Weights of a small sound classifier.
Model: arch tdnn, norm batchnorm, activation mish, widths [256].
Training: soap at rate 0.0022, batches of 384, held-out accuracy 99%.
Data: 78125 training examples, 81.1 epochs.
Rows from block 6, named by matrix and row number. Each number is 128 + 24 x the weight over the matrix's rms, rounded and kept within 0 to 255. All counts start at 0. Numbers have three digits each.
# conv: width-3 conv (model.blocks.6.conv.weight, 256x256x3), inputs 0-51, a 3 kernel for each
conv.9:111110150147079172136146116138120111153084157122125123131136178121127143161076151114110126144115116144105137130137160151122074162069180100160123134147118113155059120123114087117158093155103116141104144115125135147136141094118089109127127111116168129095140109134068173108166106110136173103150128078074154107142113106137115116127130117099174120119100152118193141133108128132102154144102137144155087185110115106158133136188070142106117139135091138092150099138119115137124
conv.10:124116100119157130110117119161120122113112173132159117132093113132103167109178151130150123143130135134079161176138150140125105118122136134125111126132146143119125146123145152123119134150072122153202132105119182169135151172125115135105121125099117123128126152110172089152144137107105139135126093118107117109118119155110118143118131161114124107192097151138123123112159114148153164156155107123145102125164093155109148139138126118145133109135125112134117162110131100128149
conv.11:157182137099122098141101128115102132156141148120169103148165145133148123099127123130116131124126129115137112155164116130094153117108141122091164101153099147143117079151107095108119098177091103098133126131134118100142157096149161127139109122129058104123163151141113110127087121131073128103154093132118160140116169168139109097128137143150129121080104145125139142116137080105091130119119114114148146095152093153123163160157168112120139148127105102165135130111112141162160
conv.12:104148138118114180125125121107130116123111128139111127094147108113141136143119086135110149137101150138088102146162116135145121129140142149153132133141125109101179123162091151109144140136119144122140114145155175141109101148127110155144139146098136121071092132159133148121141116087156076156138119117113135149174132109161139091146121152136117127092111109147124187096104121169087147102161117097086104113074149137085143119116090126128138127113120105134120128139163141159138
conv.13:118142128136127162107140124148117107111100115153087129123117109150174126138155113155130125099091117129150128108103111122117101103098147114144112134127126091110139144111162114123119075112098165144076155085220116085168076128181168128164126163096066112164118125139117141106104140128126145157133102118147127177113103123125141120105091143113169123161089130109101069098155161109092137136130132120111136117152151133131111144109149105140157095130135101120122108101103127122115
conv.14:166138109098087116166116121117194096115107110090155138116087144068146101097138123164109080126134121105178105086158093129123159127095131145119110148165059165193060142146121116095143132131142118091150112152099107130162133153165167082104111138148166169057139161107111137118103112101195117141098125162140137115157142138119118127088093136124152121143093136099137149137142106122152183124150108116097119147153155071118128132144133141109112120173123111118120113105155096162077
conv.15:123082155150110120140148124144154134123100093106093156146079118114111189095144162094177150149124116107165140132090106079124164121135131110091124118148110154150102096093137155148131139111121139183096154100151117097116117106167125111124117093133105116140118103148152134112130113138168116149113143147134091167110123195160130134116146127123127120167119125135118145160128094121112131181111131150124139106114125139136114102136138115159099148143087077118133163124090130117139
conv.16:132134134110166178126171076112096106107104156160103081086136089133140112142135140085138168139124092132123171133069110126111129136160124130123155130127102126100152130137159127136124138099136142128099163138159129177144152105142118162088086125109118129124142175122121141145098127113149072165104098102120126119066154162102144145141126090154143125102139084138147122124100115124117157134113172147134097146137154120133126102119146087116134141131139105142139135079124126137158
conv.17:115127104123123132108138136124160111154139065095122160127139119134127125119128112095153123162096218068113149142159142105114129162084121108125164125110163155145112132153151097160145127138092151146106092107138115109145096128156106152142094215064165092110148165110155157110092105107144150103122110149143179086126114124127105152091187090146083147155132170137171167164107120131149099143136122120094138149116121109118135091126101145098124137131171145122128111148125126131104
conv.18:103111134123128118100118160103158149134097116139101136126146118129128132116110153110103137092157107136163105149127117087148091124170126126117115117141137101138127131140118138113115104120111144135159153160102136117121147113092094154120147118113141111157112142111140161149113132117123122086158142162104143140127129121090167158155142136108129178191120136127108181092124122165116110078164130129135156096141161136111087132136078125114158166124139121107125128116103094167166
conv.19:109142090136121098117133084106089156090121125110094133101128134127135120143174156131135101143122120128126160105116111108112126140144110137142111152117126138137124104142121094140103092104178126105113092097041092121103138165111124120133163126133154137084121096118115157129117091137121129142129083156135162112124135148115154148107114174174106158110129119112116143167096112155105107111128147100171130159088121106106105105126127158133114147152116124120162103088166127121132
conv.20:133124119156155084149083086127123153092104160082149124114108104117080162124085124083145131126127124138133155138140120123094125165111128158118126104166101093120130166113156174065088122100125151163115131163104151117123159073122171140105126129113151108100106153118138110126131090146118134119140203162190124103117204066166132126140106094167129111132151118143106108141115132125091119110153103139155172112145126097160065039141149117098136164144133153109158115167136110125111
conv.21:116109125121162165148147124115111126140105078108100061089144106162170087134132113099117160114162119118111079061101126183130143109154137096155124173105098124100075131147164117128104149124142161109137067154105070168089116133205118150142112139147130179129160148088163097125128129159112127142164086106152056131056138158131110140132146101097140140096132140107149163093108160152089133110107085119136120128106115132102148158148100110110178123132135115113121118176120106160123
conv.22:091121103097134101134155119137143116115146161116158158128136124149131118121119109115133155148124143134076121131150102104109189113131116126107124118114175153182095159091130149128123153150084129125088155084120117136185133130104156103119101112110163135112189126097156139115087168150069158111104142166089143111128112145122127181146137111110162180096097156134141111098118103117117139079138114151123099122102099165118173136112179111147093147143123116151117128100128124128120
conv.23:079154151122114097110084142135102091078119131143149181124108123089113118173112147143122125097161122167103122142098107115174177167133124129152138111127139121156120134123131115136127102094135137095108179154098136079144106094109138175129146152121105097105124112126156084159087107138145100136124151149120140132106113119189131111146148159102108102138109159126128146100151125118124127106147073158131132176086136099131094101122128140115153155064093130145105113154182137131131
conv.24:141106143112155125124171108099190089137079157141098145112118128178090155184106069140140109080103132151105146136162105156115106124137124081106133142146098177130094089144167087133153110106107144129125102101109121158159158119116143124150118131128138142108162103118159114123180147143148071123161157137124128132094131089146114108152127097126081117096129129119134117068138102134141145137133122136129128123148108129123146103126149135149143112077111122136150184115090130109131
conv.25:116102165126110136113143112109142113091199102123116151137109162125107113131119091116141158159162153125143133148139083120167147163120126138126135174109096149163123193080148113165106093100139162138098081118147070133108144130118140132120126150129159130094150105147146133120116121119081140118068174106119099141129115162105126111123149079106145122117105120117087129132125151143122157113119094139138112130126111124139120128164056127115174161139125152071140129114107098157123
conv.26:115143143136090146131122113121134143134167158078149108151131115121138105099129135132129127110159114133133159116115194091117096110133087134131113116104153145148131115131138146139139143143090151096148082122123097162116141096122146129115127112185147140093139144091053130178157106150138126139111129113094149124142161096108107129131091120136172116104159134109145141097094124131112134099090134095100128143089160133107120161100167143093124153129141161072131131115114119142081
conv.27:146096139092150137137119124113115088120116152121107130137090154121117137120112113116118150120116138117122137144108172117124139102124173170122179094107130138107143110118100121138098121083165121140145137103130146192124147103139149127104115092102125106114130137106132135084111102152120135143099092108107121159116158149149154102137114089105127143118129140135103089136176112052167099109163168177151135090122138182129088167134110125102111130140110100105094158135153118158073
conv.28:139067109092132113109098137114112145122149083120132109159132147136128088165131074098084159105150109146117129147121120161084112144141138120131125111127151104176134128135154136087119103106155143140143114123103107176140150123161106136164148129131106158082113161077125151118142113149094102123137112115103117163115138128124146099133134137118127109123125126132125166155120106103138104142119123142116142143136131156145127153121083121120099118101120137099134142126156163153138
conv.29:113102142114133126135144137106144095145122157124115118141134114067102171164114085132118143146121110139108136140120109138155139181123138107138123127143153125117104159141109113145154155118093108110142110159122082142105124129101133144118130138124132101126120109153113177097169098147122100101153137100116099111140127135108143104144155114106134136130133150093179128110142091140135108114123141130130115117108134144126130107156157158093131170159083129151126168140085148134138
conv.30:139118127116124109084107122065093185109129143103129131139148135077156144127073110080163125139129115157123088117158122150121111108128142134130150102107088189123142127156081120143136128132105143143111136111158151107144130109130132103088156176133098140108118128187107155145120131108109091130105157130098120094142087123130091170133155155097094136147114091098160114168116110094107101129156138130121194139155125147131132126132141133164110160103123080108100133143134129087156
conv.31:108110153124151125098176181140170109115104158128148091091132117133147138103156148087164120126102096127130127093154099133111140153106101132088119124098130101151126074191119116129128160147135161166173134092133152142152103098142138138102103094147220120081145109094126088150110147129136127135094146105148108137090154113137122085144148143134165120145146147114172108128104131081111118102133108164079156145097115081107157109164095135164127159142119131116125096177078133159134
conv.32:137140125128134118133117146149109119117097119127129141103151151103131182138142120109134140127123129101143101122096139147125130162111133112125120114156140128144103108106130122104130101137104110097126132133088095151119156132123089136129104106158119129135141111124129149123150123129118164147130114128112099155162101122114119146139139132171174150123151116151122155135116131126086146165140117106159145129091138151173130128154129100138155090105182164096127094145149090118147
conv.33:157111103123088171121085159128131131131088100123148084143118104078189151140123137163150130135135155119090129135122135138130111127127138155128152146122124146090154133119094130129100101139152106137122093126142125168123133169077150156138141163099150121128106142167124186151120131104149115098168113091110105168122138154124149117151117124158092133138171137151150102108109125162159091139131127144114147114119110142126140128126110108138154132120073092172102184121107115123119
conv.34:133154144132145088130120152100142165121154104156113183171130155122138122108114162089140117164156100138126149140086149145106129111103116135098098121108119121129087096126156100163117120127113154103139139161132130117117126149114157126142107091092140110174107143111120133111157129118121172100106154142131084099136108107118101121138127118133147127142129125127148151138101114114159130148121156149124097108106091120119131137170126102143084170138160121153105125113105104076104
conv.35:099112099118118133110137158139138081109139138149101070148143148155082145128166133127144108116147067161147137117149109111157133123114127143153151110136115129096172106128146130149161119149115056122116134126113139134133114163089118111146135107094130144117110115191099126124127183093109097150114152172141160130146117154114153104094134144155122139109141164087155131161128112116098105150139134090119133153153114133173140128180098140119144090156107169184122143138122113136128
conv.36:125110099105142101074124177088152143083108112151113136092129132116121099143096140114106072102130124076160139137111092128162129077162103092174119121162104123123073099158150106061134120131141139095139112091169128118127132130138107145156137172137124086096138114126110125111090139096144110117093139190137125116115111128137135110160100102143186120132120122132153140116154105090111125131104113158144107130096133129169119120135123124120151091132138141162134152165085162121134
conv.37:089126128119126150131131166121119125127160099138122118108108177123127139108130133100163188151141109114122155164124114124131149096167075124126124148137104133089170156122119088163182107145126131128145099165155133129150119150134109102152122163115126142119081098173136091107150141075175124087123130155124086129122125148137075163112149145102109128117128148119169080130134125147083136178146106142104103102143151114144158088096143143113125150162158113143127129131125178129106
conv.38:105105129132114139149117094125057167115148086116174099134128091089123198114171092164087129150123156150106139127106102125107126090147134108200087096149148114125120125161105133123156147120143167130124098100086158117126130107142139115118153136128145140139119119158119140137195096122141086155106130108105127151083142138135151137125132150102114172165072116129132102130089120127152147071173134116116177151115156168067146125139144186139086092123145122104108166113116088142146
conv.39:175155132108110102123173105117182090118064142152118117124126155129152130122106124093174079079156142136123128124125152136157123162116131137133111125103156150117112138116068106114129110139121094169140147112123093135119169150110119129137111085166140110115139143131132152145121136139135126118114149111129139136115166111182116114140126117130149115145171110147090113122124092154137123154132141142089156161103116095125105138134116088169109119143115134112112171120102100148121
conv.40:102146150144121120143161158090151128113137118161147121126147137112128110097127103169125143096152131135098131107146126157136135084105111115113096128140120125145130123117112153137106122125140107149142135125090120139114107139119103130131164137116158130102104124147157147100099131098153149147167142127084099148118153142122104146092129132123114142161130115108140102088135131121121129131116124122161103150094152144134145125097094132090138135126154104119150150153128174140140
conv.41:162106172128130122129117138111155122117154155150103131159151098100131151099098103106127127135142173121165123171143095145140088127098150120116134116094151158126108058108177136109139129079148132115104138124141144133099171097126108136135155125085123098166160140118112103125106143160190120145154131151117107149133105097141125129166091173174095123152151111140159119120143109117160129114098121131114104156129111123113175113119109122142104112154129153113133125119137113144126
conv.42:109136143132158154169134073139124168130098142153097136111113132141133105149088127101121105101135108146141121128100123104111133098167156120128125131121135129096156137116107165151116099091165115119105094120073094154101153137116111134178109091155162122091136110105124155122123107109115161145135134129152110151121129135179127141109152105115103145155079111131111125131174131140138154142082090150123103121133111093107164166114073137140133104128110145122076124131123120145169
conv.43:173156140112123126127152075141095147147121105119116113152106140152071188148114137154143101161087168100166121162135103132149120113129105121159126127161110106119143194116129139122126120141118109124103083127072084189117126162142156167103133166107078147172061123145136095129143114128103122116103126084122084152124090135086190124111173101124148085126136130140112119130173125141110169126147155126156130119166153092139114062229133077163093119146105170088145148109139136157161
conv.44:134119125096194109149125120099155119154105116134135156117141133161101108141095164159136084106109186112123130093096167103142127151130118110110142142098127119113125161125104140142126135180121173129107132164132134139111174159127156128122145109139129202097166155140119154109169144148147069170119129150125105151134138105110148133146076119071119121134143132122124113098152128158103116092106148124151117135117125135163140144113107104107111064129119171127123158113176116083111
conv.45:131136131152155126087137132126099120068141138121155125075137091088106167136148130115112133114121108142148131124115125110128119093163118112075151132149141079142123139086140150146095144103142121169133115141122132099100098130147142114115106115101107108076123141120174138102120101126131144133137120141138121125110120090117167182150096117136139145103133142091123151108093144166106107094132114112132115111131092151191147104098139125118116109164158061125114133136119162124155
conv.46:071101113123124145121124161101144160125105142121147097140077143162138098113134096139097136142138091127139129114137137096106155087109108127125137106148125091140130087124137144128132182129112106136095148122150120116124139161104117117149136089119125100107126110125117114122105149154147118125106148151097134145206077120098096100067105109141113102192164140135088131136119143094106160153114097065135133136149112149155120128132116187159095147120095134139121113144122125132141
conv.47:173103135135136154153119095144191118126128160120124141149108163109103147129127162119128113118055146133116118111141157105108108136105160104117123128160092093094145090103132146113128147146119124136096143168148157135080112123137119098128154138113161101110153129110178092131091118114135101102104142138125120153157118146142133129103150079171123138134131162123133149089142120168094103074159102100195113151172126092102107160145096121118105089123108158123089132144109131125120
conv.48:109178117119129108121145145118087164159097123148143122105167112118167173128152135149120085147129129141109159113140115088150130132148165118075201102101140130089108133160097144165132152152086116132161145105144152149146116145110112103132101147138138154098162111130139178097123115137131111105106106109098137125128155107087126169131090119176109082124143144145137150088131168133095128125122092133096170113118137135150118140132145089077151133163089130103127134159092075123143
conv.49:103158118135116114147166165130146135197121100120132084129147112171149079122125110167126157126162107146124101147109115134095156144119169131078137100115109138112120140098136210162155108087134139153139078149150113167115154112134159137100130091119078133086134112137131094136131140102133142116132120143114159109113132135108140141128090125134114112106176121166111136139148087088167120106155090175100118146160112153173116169122106110164124129116128124102116134120089130118109
conv.50:074119138124135117123130128102126151076158140103134093071125111154138102134090155140090163105128128164089136115176140152139140131123129116155104144130116112116117139106087171121110076123165139127202142129105134140112132132106115125162132115149125131085114113115123077131140143107134105111121110143132117144157138154084149104135190085166071133124118132164168115143108105103158151110126144115111138096143089135146135130094151149128063076114176132119153178113142156097126
conv.51:165143136106110119133131103074167147139100124101172107140101127123140128111109158117148099121142132083119171133151138100112144189144126144140107122122123136103186136150116098152137120119154105144124116126137096164125121144125093149132151116156165079130157117151127127098116133121166140109114116093140116112104149139134118112126081146135110135101117120107136131121042105136104141102143167126123142131147128145119138123173113134085127099169134131150114140123104137110142
conv.52:127151109076122185138092134140090172131129125109156101133167108083143134144156119130133108130148130129130114149133121117108138160164111116124087122139125146165138118156094150150160159112106145165115166117124104136121116176144154142139114122118120126128121108132116102145136090145152100144109090151096118116122120148133159129148124135137184110092150111117108124130126093116114168072130147161105108128119090136129103122114144149115174133123137123146095063124136102152104
conv.53:135112081108126135112122117109126147104136123142152125110074107138115158110148116110169121084103118166177117043123116141104175136157140104119117148114114163082106096139143128123161095143173146138121165146138119175128146146147135063150128114158107125167140158104123143133105130133103115160132120142122165130135099121135128113105110143113123118133093133113132110130121135089095139158121088103155081137125128183124111152172095092145169129113151161086116153152133108128228
conv.54:086107131162125097115129092110140147112150155136145147131134133123151136088147137117097125113137084129135127137110110130116134103123134138131112093145149130132130123126112126125143163112156116105144116144141147121103112110133113107140153124121126121129110135113079146125143164101137090202132116131144105161133094132143160173109132135137143165152113172165139169133151164187166096123167105173119110115127160141134115141099117128118129156145107157123152118161132091129171
conv.55:139118119109138157143095098133128159114131116120089120122161101130097114155137125142100137139123113100141086111144118144138179123121165112108149113135118141142174119090151102135142161114142136119110142091148125145115185119107107134111144155136132120157178093120126129126096106163162107116130108113126107134124125142130200128131108119124122173105193130162125123105137125118135110107113136064134159114136118106171140118125145085145134145120106168144108134072120149125113
conv.56:102130115143098160130134113095090139074144132099122111126108138158107103121104128121136134132135122131150140128159143137111108090173086098094131126152129109127119123131142125136121155104072140123136140083110121104126117133111139107132131147139109150124146089168144102102122135098128152112123133135161148109140122152137134100112157146112118119099140176186152128171071163131121172152151119104145115072129141123128140145097153124114144149161172129117113151167129142107117
conv.57:105117167125135086106142116115133096129135128097156162164093142090079174157122092116087151175147105110111096106154121182148119140142153088132142137125120108145144115125111144120141090138106095147121066090187117099129093107129130144112121143128113110138133053149140114155154119132137133142171152111117163143129107158181121141114167148096145102115119120105120102140102147121103137089160132182111142141111150142087054151125100114090119146143082151146101120128169112077117
conv.58:116121120108139129152076167183119146150111125144102117136157112111167124123119126155082125088206090113133144126105117097173101117132138143175094119179105104136093172086141082158098130147100096177105146140112101161110148106115117081181165074170137131118135142095135137115143094159071161150121130121112137154148107125101174125168126139127119115100185123153091117100156120085109154139133125162121115090156098149102145118121147124127117140086116099174104142072137165146112
conv.59:110126138090119160118118106156183119107136150137074135084105124101195154107153136122137140101103120129108162139130162081144119112173155137130099144112086153117146123112083091138116146088153127139089098147126115098122135083130131137106136130161129107149104152139136157133148091153122119123182151101153143094118120147108125129111146110109118168114143158136104127134118129117126139089114155116168150110146148158119132097207107150149119134148092114159121140158150111111132
conv.60:119142149127137129109114132109112122100116130138154136103114120125133145138109145140124111119152157139116149136105156125121136079143142133131109137102161134147151152139110105153115092107130177103103133120100118091149123166104141123153105149101136129111108079094157147113123109146071127178131144091132120144118159155073136124173108142074109119144139085120099094133188121117094146135104121165144119136083120135086117168141110117129139150154161123084120110119119151158090
conv.61:098121104125095132119107156190123087132156083087126104153120108116133169156141139116151094152149092121163112117172143108141175090118125125130116113107122147162157147134165149101097086115159134154128126146126141117169142143145091117118138124126094132160084133129143150125157049170124138125128130137147080120170095139134123149115156121125144167157116161127110107092140141141119145166120124103140112107158121131116135132086121173080116112125152151089104114113116086112143
conv.62:115150133086138061141125144127117098129160135111111196120136085096150141104146144149143150130094137124156143144151173114155144069099154111133153138097162142131110153138130133151164109137146159135155137119065115130138147094129130133149097156169176136087149112081092156129160119129159129150133139174139149143169102143147127107133151067125165158138147141089124185165124120102181123118094104100145125147111113105149138152132120174098110120141121157154112093082186139063116
conv.63:107131112134163157127103108139158106053151140131109142096127106139116102147109151135097106119121112110131111158127163119110149132104157113112083113089135100099132122144147117114147144104156157125123117104125146137093131118129104143138095151090126095157102090139137107122115129137134128124123114150135133121133135130131191121160100132126123156149128115109115103169148105124125141170107148108128111141124127126139132121091091100177107183121143124101111101136136090094185
conv.64:110127112124110099133130126126153129150072124091148113089134149111130127116127116061116120121150141134103127157145100098124134122137160110112105166166106119085137138125129115102093101141146116105153137080140122127141170136125123143072120147158125168124143138090111101123133148154139106135107133146128152114092132147133094123141154094088164110173089133086119140099156099147159117118121095147132157091107110115117101144123111121152099117190148131146115131116095117108156
conv.65:135134121152091133148076130126105128123173115134115112123142099123116135116113104133169088101106105185151089132116128128175092114076125136194121112120131149157141142146141153140118101135105142099122128175137135158122127101152122159112148145126064093152099156062123175132145114153114115124125144141085138155105123149121118130085097133126105168099154120145134085110150134128127132159135161099177103139167123111099105113152116132107107157157137134133139125131111125122114
conv.66:102129119061144143175141103128133121111148119117127111127144091102147138113144139103163148153131163123137136165114089095139123150098117158102123090142195126137154119146128137137141152127087114147128166137108119136154086173154112109158133115130117143084122154103137114157119164149139145170124108103104147113124144131145167111147133133117136066143108142124124166098141142114133147083075092104132120124147113119153112130099128156103125113139106119129124094142132156106170
conv.67:125119118132135149170134113176117063131127126115158102103141158129133109164128145142174099167151120116041136101149116119170128140145108127149121130134074182113137134132131121149155111110136081154172137120124086110115153132134166141114087093140125122126100134150146148102119145132152108156138114131161132139168141115144129108130104154095119100113151108152084128128192130134120103138093127142122108141135098098125125126130115112150088125130139108163159095115118119107137
conv.68:131113142111155122103102142144103123146124125110153126120141107132141140148117119138133156151131114104139113110142168138128115120119074110136117117143095120148101098115161115142128103075151101116145137103117113147091171119134098111142145099105129156117128169119125189140140174127116114176062156113132136124172082140125119164137127104142119116172141150099155160100168140169099124142140144154138147151125132158131131154083091137123143134101115109087120111120144123119156
conv.69:080163178169139151107098131108133133130126159126110138115130116164141088147157135104105156131174120145088155154127100125130112157148109091145097136144114107119142091100112138142107141124120127156109089128179141086142147138123161095133136131139136141137135151084113115172130123113099121111124128152106114130121097132130154118182144098066119065121108161134122158112175131120111126151080138128144150101149121115128089121145130133118160134129135145109113114131103114140118
conv.70:149091142134118153118133131156133133112116117085140102098140123140152088151098125114108120153152115115119157110133113102134143099157139114145140095079131134108141084168137167079117107144085139106133156121125128168132153095140129120151105166134138149074129119104107111157135112139088172155130128169122108106119143112138112109145123137105152124138129176130145106161127108133141112124122162122136139138133142111110149132120126137172156136146145164130117079144119147118091
conv.71:119133135136145131115164104122153107116139071139142075112151167082196105119147128135113119118144142093150141161147167099125141117107159142118116121138130128140144130115144178111136119142124137156113108140147109147136104130146112129132107130133105111113136118136102116156112143121131083116144118109128151100179120132167139133109103126084146146126118163093109090165128151113128092091108171098168145106122170129110130054101160112105124151095131117123122114173130096153124
conv.72:138154151123113173133121139127122169132119147145133082093135113098124088133177106121154140112123135123150139127115111130144127150150116112144087098138139141121146131127116138125142084154145176152066146098136177088141133096147121120107095111155065137152086123099146122129122123095096169167133135145107101127143110141139103136148084112121119126128102139113114112125144139141156165117132132128164130095155078130110143136178112134096142146133102112158159091083160125109175
conv.73:122137090154135103136091128109106135127119129116109146153133118155141120106123141115168108150126099130163155093112143115095136125127102184084143081126116173124120096126117114160176115095144114125136141085087147164133192124163142119111144106090088110147143138113154113165138069157131121113101144164131140168113157108126159149109138124116136109201129127135126129130124133100172109150105124111139104173076194114196138107146132119102139155111102132103122064125171124109138
conv.74:075135129106160127122162108120179136132117111122138092137155104102106120122146137116098162100163106141115186138097142130114146114155142138148120109114169125118174124123121130116134160133134152118144160098120134126119131137152105087152128101148104118121103158174130123120124113148150130151092155134087122150110137118166149134086140158148115166132117130129123135141115114132118089105176139123126148143144117131126130108155117151159129136112115124150163076176132141107115
conv.75:132141089093132137107134117105088156101148121173108124164129099122128151095116140126127141141122117123124076131129122111130131116095122125091131112132157148116095091153121123171112164121092117136094146103131112188143104104124129158119114129161102149124124130126148110166160128120110145144139127093124131103111153148126134133134128151103101090171112076146105147135089128112136155148097138094168154116137108107135101114122167096143114126103169077152159137182103098100142
conv.76:141122097174168102134147105093123125121134142127128118142143110164156120096171141130099124149091130090125132105110157150126142100133135144149126096101137110154118179138155113125160115084142141167086083123096121087117114096131142073130097104137152144125141148127091121094133095132170097140115090117154143106133165121115118062154117112134118131192119111128146123115117088116114123122113184124096140161105105132098133109133114131102146137142121109135152117143121160100142
conv.77:158115105131089161137128131094127157155171110120132117152128087145105116142059140133126106162122078103137112135095134110171125169122117128147126128123118113134095072154138135122155134122116117144130145174092118129123141148105100112149121134110124095107147066139137091126136113143131134136078157042128080146123100127113103131117120130115137164145125126141117112126122115123134104104105137153139112099114125123089130172134057121123143107152128150117156121125135123134077
conv.78:121084185163061119124120167090143146139151133162128107179120139173052172132162126109143120129104124115110110096094115173148135176097127144112116157110121127146144095105125147147097096151132098135118126137134111078152133144113140146109143125108123101116174141141115131147103100143095125141164097162085124152076171126130086104140144137134158092140116163102175119154115121126150111148072133132152117101114114126127135154152127071109177125122105113132134098129101116118141
conv.79:142139104150129108143124120108131124132127125143133122105145140106137128128125116156110069104142142121125130114129138103171137121115110143114141150153096155119116122122142168117184152126085138097148165100151148123139099163153110104113162095128111121143105148117136096149113152114134133128158116136138106145135095137116122173143137139103146140156120135136130118135104137158107101099133133149146092089136117113129172102152113140127146145145123175107112141124119127126157
conv.80:176107127060113144134128152143098095158139118117131104132117093134088130133121092117161138083143144119144123132117138125141173130153088127134162093125152149051104158106148108132104125102151133130108134133138066096155158145164126118138103155116115139134122145110127157129143108102147132097129132099113138135087157130105171116095135091169096110104160151102104143131179122113133120140129107100134117126129139114129107144135117164131155087125099143170140148093068124092087
conv.81:075151091117120164133143102106162118162144146154123144126092143160140115132148120134133087138109115095160121138094131091102157174133150111108118097126172166087110169120063168107120144107146096141097101147101104156080123103116107107091119103133104127132108138145127135126128113171118120126162122129145135105172109121177119105144121110158092087144117145120144104168128137133101160115136111103163094169116145107095179061157138159134122041155152091138189159120102150152137
conv.82:119147142091126146144128092190134159133072088164124126124114146099145138138133150104116106150099137138087116083128134153145067097130160146133135155183134168141124120119119191153120126130106123090101123151133104124161157163155144124120153165128130156120115122143128152138087101166143126132122099139154138128129137099128102118126122140120110100139146144137170145075121121158097145133138068127154163142105152144123130106113136144127167165090136098134137111138127105136136
conv.83:112121141144110110134119139126092137112123099127168095116151069157147158101089161169119153155132141124115096158087172104127137105122091117113130161158122124124145178108117120161129132125130146118118084145112101123076182076122118134127095127100124148135132159133139130114145156119128115138073126120118146109127121112103138113123132134107090134148091132149103122137124070153076115105109135109123168110135128128142097070100188148109161160085115153180118096105166137137100
conv.84:112106161141095142105085138143092128098139111105123152165124099147113155177099113181142117125153162135097137137132076112120142110143156172095111203143103086121099097144125128148126102169108097121126137139102083151116082131127130179138127141137124120119130126129094154135154077162133139130148147146126150117141097119088142143117145129127128101145122127136091147151132120188120108126125151130141149134128174156156164122108141121093130132145135101114121094141140122199140
conv.85:125137114154141166158093138143102121142135126158136158156172101093116146153080114104142099160159101123072170172109123159132123161095138124127098114129108112110125109143169133151154139152115145159128126100163136147080134176133132143143088205107101131124110137121120148090097093171131142126145077150118115119103126118120123124102184133098101086107117131125169143105131148145117119087118144133086133173130162145123115096131180159129142144087119148150094115129138125136089
conv.86:129148121108141112134111142156089159094111126115120117123126099157143131155100150168139167058154119129138134131178150124097110141129162060134148139147106127195084135127101158107139178122079152102137161113120106120123101124136132126147148095145129091170113162171127114135135134124140166103145139103129113118121177126096089141114162146103136101120101144122128161127136138129126067128158140113155136158132124133142143140081177101134139102118104101109110148136112095137109
conv.87:181069148088068151076128118120094138133138099089167142152163149100103163127138147145183091152103111120134115129120156104119134143170121096148130096128115151095117124112107124110159139116138119110146127132115127100129087118131089149138108127127144133116111106116140090180123147105141157111122175136162118114133136135129166095138131142164111149146159148189112140088165098130129120111083214119110098130153138154122152158103086154096139128137126123146129114178133106155102
conv.88:161082120116129122141110125115119092098135088103174128177122136133155124101123150127143148109105146138130140128124120172085147125143143112159085116141135143096162118093159114134117158118169127116112103149135173132139126144142157128131168106095139101134098145111108112122092158146150118159136115146094130124104137110125164140117166094110133141128123130118100093105158147139143102090130135161087130115111138124102150130118123135111133147156083124142168137127112109181151
conv.89:130106083129102074137094146131152168146109121122139138134116114147125106143132105150133179119119123098141113119119070140122107131113141116130136112129120089157139161098126118133154112149135103102135100129131121123156114141103145121129114146142103125171104077116150161151114094162106134149158120127125108124171105108122143108153111139082197123135142129113136121128111110146140105180111119133147143156133089151106176095166127139125124112121158124178100120165119140123125
conv.90:188129099088101171124135103132118081130118124128137114111192146094160121103119117174115127110146171136128101119148133120106104065151157144123157157113120124092132136124147138129119073134113121137097104154109129123137142121115139134105128139099111151139098103165128131139140183061104098136105147136156106133125105099192103145179149095093128134150161136149169110121121100136139115119128120117096167107117139105090108135113160123081122138107108105121139126129091121126131
conv.91:138111164080111133122126154108153149089123127115111138117127155141122125152107147115143144133110152135103106161133098080119152117101117111116117113171127128109122118119157139115122118149134166142102120117174137142135127114166134124126138111104147143135128123145146137111128125114147106145154127148110148120106154085160154167165132153139135119094154107129144109142125151091143114149126127136155126133145123114120121113135142136120139136169149144141148109129156165107122
conv.92:089140109160123144152177130161063131134093115143146084140108138172158076101143120121124114109105130123155082111135119145093069114114150072139163147105119168137135130109095138120097131138155128106120148102125195122126164089141137126157082163099151095163125114151110130153120107123123118146126116126133111097152121122126136109129156135080132121142128142118133159118112165126129088110132088119132147120119122145100172169106110119127162145120110135128122141120121091087164
conv.93:094152118134138108106122119095155147132081137110146121101128109134154127152106136099098147106148164167103110138113135128092106127122164178090073114120134149128146094170123134106116079138103151169125108127122089115154132175124083109151113084182132121152165122137156109125128098122119157111152120144158133123153133121123113135131108076124099153131087134125134109144081157115110112121123125123173090133113117167126116136088124117136116154148139122134110117162095133168127
conv.94:135101110112162126135124128157106100150142094126149135129137105136102126136129118101104146156122152156125068125110140097094119129128104150128130128178096125135123122149115165111073143071129148095076089108176113120137103096117123137116164128097175082157105108142144083153116139159100131122118144136159133129125113114178104125066152155155144132171129132113133204126114156115134165147137159138102095156134179116114102127107165122134117128125130087160152197113086090140084
conv.95:116119119105142105112122116165137145119096134100122111110140112092161135114130143108148151157146148137116120106159108125069167168106156131123162129137152073174130131093110108143169115125164097137142145116092109124116162146133109155129149124147143131131106119144130153102097179129124120146092156122086120157144169120108146123100185162115122121146170122141128165115180102139096127162119105145114113098142119076158148102094126103154124148131095121151126103109108125117124